{
  "model": "masked spectrogram model",
  "dataset": "notes from a synthesiser with random patches",
  "train_examples": 78125,
  "n_mels": 64,
  "hop_length": 160,
  "input": "log_mel",
  "win_length": 512,
  "method": "mae",
  "mask_ratio": 0.75,
  "loss": "mse",
  "encoder_arch": "vit",
  "encoder_norm": "layernorm",
  "encoder_norm_position": "pre",
  "encoder_activation": "relu",
  "encoder_mlp_ratio": 2,
  "encoder_head_dim": 48,
  "encoder_fused_qkv": false,
  "encoder_bias": "all",
  "encoder_qk_norm": false,
  "encoder_parallel_block": true,
  "encoder_inner_norm": false,
  "encoder_drop_path": 0.1,
  "encoder_kv_group_size": 2,
  "encoder_patch_size": [64, 2],
  "encoder_layers": 6,
  "encoder_width": 384,
  "encoder_positions": "learned",
  "decoder_width": 192,
  "norm_pix_loss": true,
  "decoder_layers": 3,
  "init": "torch_default",
  "residual_init": "none",
  "optimizer": "muon",
  "muon_scale": "original",
  "lr": 0.014,
  "momentum": 0.95,
  "nesterov": true,
  "orthogonalizer": "newton_schulz_5",
  "adamw_lr_other_params": 0.0014,
  "steps": 20600,
  "batch_size": 256,
  "epochs": 67.5,
  "lr_schedule": "cosine",
  "final_lr_fraction": 0,
  "warmup_steps": 1030,
  "weight_decay": 0.007,
  "adamw_weight_decay_other_params": 0
}
Rows from block 3 of the encoder of a small masked spectrogram model, named by matrix and row number. Rows with one number belong to one neuron. Each number is 128 + 32 x the weight over its row's rms, rounded and kept within 0 to 255. All counts start at 0. After the name is the row's rms in percent of the matrix's.
After each neuron's rows are labels from the 100 clips, of 14848, where the neuron reaches its highest value: "top examples" is what is common among them. Only what is clearly more common there than usual is listed. The data: notes from a synthesiser with random patches.
# fc1: MLP up (encoder.blocks.3.mlp.fc1.weight, 768x384), inputs 128-255
# fc2: MLP down (encoder.blocks.3.mlp.fc2.weight, 384x768, transposed), outputs 128-255

fc1.16 121 [ 80  84 158 100 189 171 152 177 114  58 108 130 174  64 120 106 155 108 155 152 144 141 149 139 128 102 135 123  95 194 141 119 137 112  48 125 120 145 146 135 151 115 145 128 117 126 138  94 136 135 160  83 139 121 117  92 111 103 147 129 162 113 138 166 138 111 163 122 101 107 202 162 126 114  79  90 158 119 111 112 138 102  26  57  92 166 141 171 162 132 163 168 121 222 167  91  99 159 127 101 136  98 116 153 143 129 150 156 105  88 159 149 107  82 132 213 100 117  95 165 124 137 140 122 151 126 126 170]
fc2.16 151 [125  90 107 191 179 150 122 158 133 114 135 127 185 109 148 153 126 115 141 127 143 125 110 125 101 127 139 135  81 125 144  71 164 123 147 137 173 141  98 113 132  94 147 100  78 122 118 158 144 127 138  59 133 192 101 120 104  95 124 166 100 139 152  81 158 154 112 115  88 105 173 128 168 179 119 126 132 133  85 149 171 117  91 112 106  83 136 130 126 158 107 159 131 107 124 168  96 116 100 131 139  73 160 180  86 163 117 173 153  78 166 152 135 139  70 181  85 138 101 188  39 169 172  98 149 114 129 145]
top examples: noise; notch

fc1.288 094 [131 161 189  80  98 121 112 102 136  90 105  89 115 180 103 120 110  76 108  26 160 139 193  86 148  73  91 143  91  85 127 106 104 181 132  94 177  83 186 108 132  95 115 119  75 162 160 135 118 124 142 111 130  84 131 161 146 128 136 170 169 101 177  92 172 153 129 184 172 171 138 150  65 111 135 103 132 115 112 156 113 133 161 160 172  60 174  81 167 125 106 102 109 112 124 172 190 121 176 156 111 172 160  68 113  67 130  76 124 144  95 135  75 112 109 121 121 155 141  89 154 191 138 103 121  80 134  86]
fc2.288 097 [149 167 170 170 112 183 145 143 125 111 155 164 134 137  72 156 122  56  92 123  93  77  71  78 113 125  81  94 166  36 100 112 166 132  74 150 214  97 120 137 157 120 177 166 152 173 135 134 110 127 137 171 139 158 113 109 108 179 142 119  98  88 135 102 101 107 111 150 121 166 123 164 105 128 136 172 136 122 167 151 135 140 141 136 132 148 121 121 128 108 157  96 157 136 122 142  96 150 151 150 109 183 107 144 124 162 122 129 145 111 113 168 158 153 143  84 137 135 172 231 170 148 155 141 100 101 186 143]
top examples: hard sync; pitch class: G; envelope: swell

fc1.106 130 [116 142 113 158 110 168 154 142 133  73  95 135 116  87 139 110 125  89 144 168  82 124 115 162 138 131 140 115 137 143 145 118  68 157  96 184 115 117 111 141 107 117 141 150 112 159 118 156 169 150 183 188 101 111 139  99 146 136 135  75 176 106 125 100 104 108 174 145 110 118 166 155 131 120 103 145 129 119  98 132 132 199 105 187 141 144 130 171 129 115 142 106 170 252 105  87 141 185  99 118 160 142 124 182 108 146 137 124 137 109 169 124 108 111 147 134 121 194 127 170 132  62 127 137  95 149 160 125]
fc2.106 163 [132  95 116 185 118 127 144 124 110  77  63 148 105 120 108 108 159  53 172 149 132  75 148 156 135 103 171 106  83 126 139 112 118 131 181 183 136 200  83  84 156 113 160  95 151 119 141  84 127 141  93 122  93 113 170 146 166 192 120 106 144 122 206  70 126  93 104  64 187 141 110 127 113 114 120  53 129 128 178 111  91 143 110 117 121 143 138 114 142  77 107 117  81 119 132 126 137 125 107 122 160 122 149 188  86 121  86 106 105 102 103 152  85 170 209 190  87  45 156  91 120 115 120 124 150 126 147 203]
top examples: noise; no filter

fc1.126 125 [168 104 145 112 125 145 130 147 131 125  92 102  91 139  81 214  66  54 109 108 199  80 157 164  86 170 153 144  90 146  96 121 124 120 106  79  98 106 171 131 127  95 171 121 129 169 152 163 114 111 151 174 174 117 186 151 150 127 150 113 151 146  97 120 167 126 102 124  61 127 119 140 184  75 150 108 134 106 116  60 156 150 122  97  90 144 206 124 133 125 136 115 128 125 105 128 117 126 134  98 173 132 134 113  96 130 126 147 151 142 117 143 104  77 140 100  98 122 127 100 114 195 112 143 108 130 113 107]
fc2.126 114 [108 117 119  97 171 145 137 154  93  93 135  97 118 155 163 115  83 147  88 144 138  60 157 169 145 109  80 170 124 177 161  83 149 138 135 140 142 115  91 164 140 128 137 167 168 131 157 157 143 123 148 134  87 127 149 162 139 158  49 121 131 107 130 131  99  66 116  73 176 144 137 109 168 160 171 135 124 116  84  49  73 145 110  85 147 156 138 172 161 170 120 106 152 127 107 140 133 157  83  66 157 111 124  60 174 137 121 127  78 147 108 169  88 154 135 119 118  50 115 118 116 126 141 154 145 149  73 124]
top examples: hard sync; noise

fc1.323 114 [132 111  99 101 124 122 189 122 141  58 107 124 107 114 189  86 130 145  75 163 143  92 190 129 156 103 125 169 151 154 184 152 136 127 130 130 127 144 105 157 184 166 106 101 120 176 102 155 107 187 158 160  98  75 144 141 156 131 125  94 138 132 144 168 161 134 116 128 195 168 177 101 151 187 144 152  95  60  83  84 110 116 157  87 143 151 110 119 156 148 134 177  73 180  67 163 101 145 139 109 130 145 132  87 183 158 136  79 164  86 114 173 135 138 154 113 137 147 117 116 151  87  43 180 190 100 141  96]
fc2.323 112 [208 161  73 109 119 143 173  96  80  85 127 133 135 140 128  77 138 141 141 155 133 142 169 175 110 120  67 150 108 144 134 149 147 135 113 137 110 108 186 141 172 233 131 112 109 150 120 123 145 135 160  77 111 130  99 161 131 170 143 162 116 138 102 158  89 129 121 148 118 130  61  75  89 132 135  67 114  73 100 105 137 146 142  96 157 129 105 165 107 112  96 168 130  86 101 153 112  85 100 145 173 141 149 154 220 193 101 122 176  70 138 145 145 195 187 127 119 116 101  85 156 108 106 171 119 125 180  89]
top examples: hard sync; glide

fc1.585 075 [155 121 114 146 154 145  98 129 136  92 176 133 125 127 146 137 130  79 144 165 123 134 124 189 106 159  81  68 135 177 139 140  53 111 167 138 125 188 161 177 148  89 166 106 171 117 128 140 133  70 156 116 132 121 171 100 163 153  52  73 164 119  71  94 161 136  95 146 123 161 125 113 173  82 114  76 134  70 112 148  88 112  91 125 157 124 118 130 138 131 148 139 114 129  87  92 117 151 161 115 121 141 120 163  29 177 126  96 139 133 174 169 133 112 117 124 100 152 150  82 136 138 129 151 116 162 189 109]
fc2.585 088 [132 121 142 157 141 100 116 148 139  99 110 142 138 118 157 108  91 123 136 109 169 122 206 141 155 172 128 130  97 153 101  54 147 108 110  76  73 118 127 152 104 149 161 121 120 129 168 142 155  99  87 144 109 143 129 120 107 128 115  97 154 152 130 162 173 100 150 141 178 102 152 199 164  72 219 114  66  63 131  97 132 126  44 140 187  95 135 116 160 119 141 154  55 157 152 152 136 127 140 150  44 140 139 168 160  84 138 169 126 102  45 172 170 129  82  97 129 137 157 161 175  98 170 120 121  91 134 111]
top examples: noise; band-pass

fc1.177 072 [106 202 119 143 136 136 149 155 230 103 116 163 158  76 132 136 164  96 186 127 119 130 117 155 111 175 118 115 131 100 130 144 172 121 118 122 147 101 144 123 115 149 119 127 120 133 132 141 129 154 144 123 103 139 118 109  97 138 102 114 171 145 100 125  76 147  93 160 135 124 142 107 147  87 131 126  85 153 162  87 110 119 136 135 148 170 126 142 138 135 174 127 147 123 102 139  88 143  73 134 131 124 159 107 131 121 126 134 133 125 128 109 101 128 154 102  87  83  83 137 163 170 109 132  99  92 159 151]
fc2.177 075 [162 121  95  87 103 118 141 136  83 109 152 170 167  99 100 131 201 140 106 127 113  82 107 160  90 146 130 135 104 136 131 162 141 144  83 113 134 180 137 191 133 153 161 101 146 162  81 112  87 106 149 109 109 192 177 105 169  74 166  81 178 111 135  81 145 110 147  92 117 103 128 155 142  93 165 164 106 112 149 179 139  86  67 127 134 106 121 178 156 168 176  80  62  90 137 126 158 175  77 112 117 162 130 105 132 138 197 136  89 143 144 146 152 131 158 136  83 172 132 161  38  99 125 160 100 135 160 105]
top examples: hard sync; pitch class: G#

fc1.762 104 [179  96 132 111 148 189  97 133 167  64 175 109 147 100  83 129  99  74 121 109 131 103 177 143 105 132 100  72 112 140 136  89 133 171 118 100 172 120 128 166 103  80 166 129 155 179 128 106 167 111 152 118  78 102 197  68 182 132  82 149 133 165  76 120  63 188 142  89 129 153 106 196 110 103 101 157 128 120 105 135 106 115  96 101 126 164 130 105 159  83 164  90 132 153 118 148 105 148 148 109  99  46  60 188 146 113 158 115  73 149 179 162 111 134 101 156 151 185 121 128  85 137 113 133 110 159 141  74]
fc2.762 115 [116 158 135  95  95 110 126 133 143  81 140 145  90 112  78 153 113 119 130 145 137 121 174 159 201 155  94  62 109 146 136  89 164 127 138 109 154 161 161 100 120  84 137 115 106 202 163  93 185 188 160 174 187  91 118 104  94  90 141 156 143 145 174 161 103  96 169 116 181 125 126 183  66 133 139  69 127 118 172 173 155 118 174 134 161 138 101  89  89  66 100  97  96 118 160  56 137 134 162 153 109 100 108 151 149 121 132 136 125 167  58 199  89  94 116  81 105 139 137 135 115  99 166 138 134  91 168 130]
top examples: noise; notch

fc1.32 103 [134 158 118 161 151 151 137 115 180 131  58  96 179 118 125 144 145  93  43 143 102 143 107 129 154 141  82 149 142  91 136 159 118 171 114 227  87 107 100 123 128 108 160  87 103  51  94 199  91 162 123 128  84 169 143 125 151 101 171  90 208 158 146  63 137 122 115  68 124  84 160 143 129  94  93 135 104 145 123 128 117 168  84  95 112 157 122 116 164 145 155 137 132 159 136  86 130 112 131 123 172 119 129 147  67 169 172 145 132 150 202 120 134 140 128 133 112 141 126  88 149  87  69 130  47 142 147  98]
fc2.32 117 [ 96  76 130 178 127 130 175 174 164  58 141 120 120 142  69  97 110 100 107 134 126 109 143 169  98 107 136 103 126 138 142 145  98 126 123 128 130 134 167 150 179 136 135 170 116 114 111 125 122 121 133  94 124 111 202 124 112 146 167 139  84 100  71 137 150 134 111  93 146 166 101 117 114 121 130 186 155 153 154 132 120 121  87 163 124 124 121 166 198 111 148 114 112  77  59 132 115 204  66 105 183 124 143 113  85 162 156 104 125 121  79 184 125 168 172 180  55  98  86 105 171 154 138 133 138 101 135 134]
top examples: noise; pluck

fc1.176 123 [120 155 131 119  74 127  35 164 132 124  66 162 111 125 114 177 188 148 171 160 161  98 127 133 133  70 131  49 131  98  79  87 115 166 132  83 151 115 123 181 125 153 117 173 155 159 126 110 147 165 136  97 127 109 122 160 163  97 126 106 129  85 104 138 156 101  84 140  96 125 149 139 119 140 127 169 118 112  44  98 139 151 113 217 137 138 148 121 130  93  72 195 156 137  86 125 166 140 138  47 119 149 140 135 124  70 128 148 142 112 110 138  94 137 116 155  80 120 129  51 138 140 145 133 148 110 125 114]
fc2.176 135 [165  96 133  82 118 124  92 156 131 131  51 236 123  67 118 175 107 190 114 132 150 100  70 154 177 143 165 151 167 117 114 154 133 177 146 138 122 122 189 162  84 146 166 103 154 114 135  83  87 119 134 128 141 108 144 123 171 124  73 117 128 148 118 107 121  79 144 138 113 134 133  74 145 140 166 159  58 101  91  91 147 106 114 195 142 157 131 141 127 185 119 146  73 122 120 199 159 139 138  65 172 170 138 123 139  93 188  90 140 150 150 121 130  93 209  80 137 103 125  59  91 170 212 111  88  95 113  80]
top examples: hard sync

fc1.608 115 [172  87 113 170 119 132 100 158 120  71 129 115 122 120 151 124 178 126 192 111 171 138 187 162 137 121 127 158  94  93 189 114  92  84 120 155 139 163  89 135 128 105  84 154 119 123 136 165 198 150 143 171 143  97 166 136 132 126 131 143 145 149 145 132  73  58 121 127 120 175 159 115 138 127 106 104 123 107 150  88 127 158 113 212  82 129 157 124 133 117  95  77 152  98  86  92 112 168 195  83 146 129 111 179 128  97 118 173 183 124 124 181 133 145 124 136 161 141 133 162 116 103 106 102 108 142 121 112]
fc2.608 138 [ 87 132  61 157 134 127 162 134  76  96 132 123 160 105 107 172  95 157 145  81 133  94 130 120 129 178 132 181  82 179 110  72 129  62  57  95 132 147 161 149 123 100 179 109 132 230 141 164 183  84  91  77 136 177 180 104  84 112  98 148 105 170 128  77 143 103  78 166  88 132 134 158 128 135 185 153 151  91  87 165 127 148  98 162  98 148 152  82 176 157 115 146 109 161  88 121 159 132  43  51  98 189  91 135 166 132 112 149 111 124 166 167 177 147 106 119  81 134 151 115 109 131 142 185 119 128 103 163]
top examples: noise; low-pass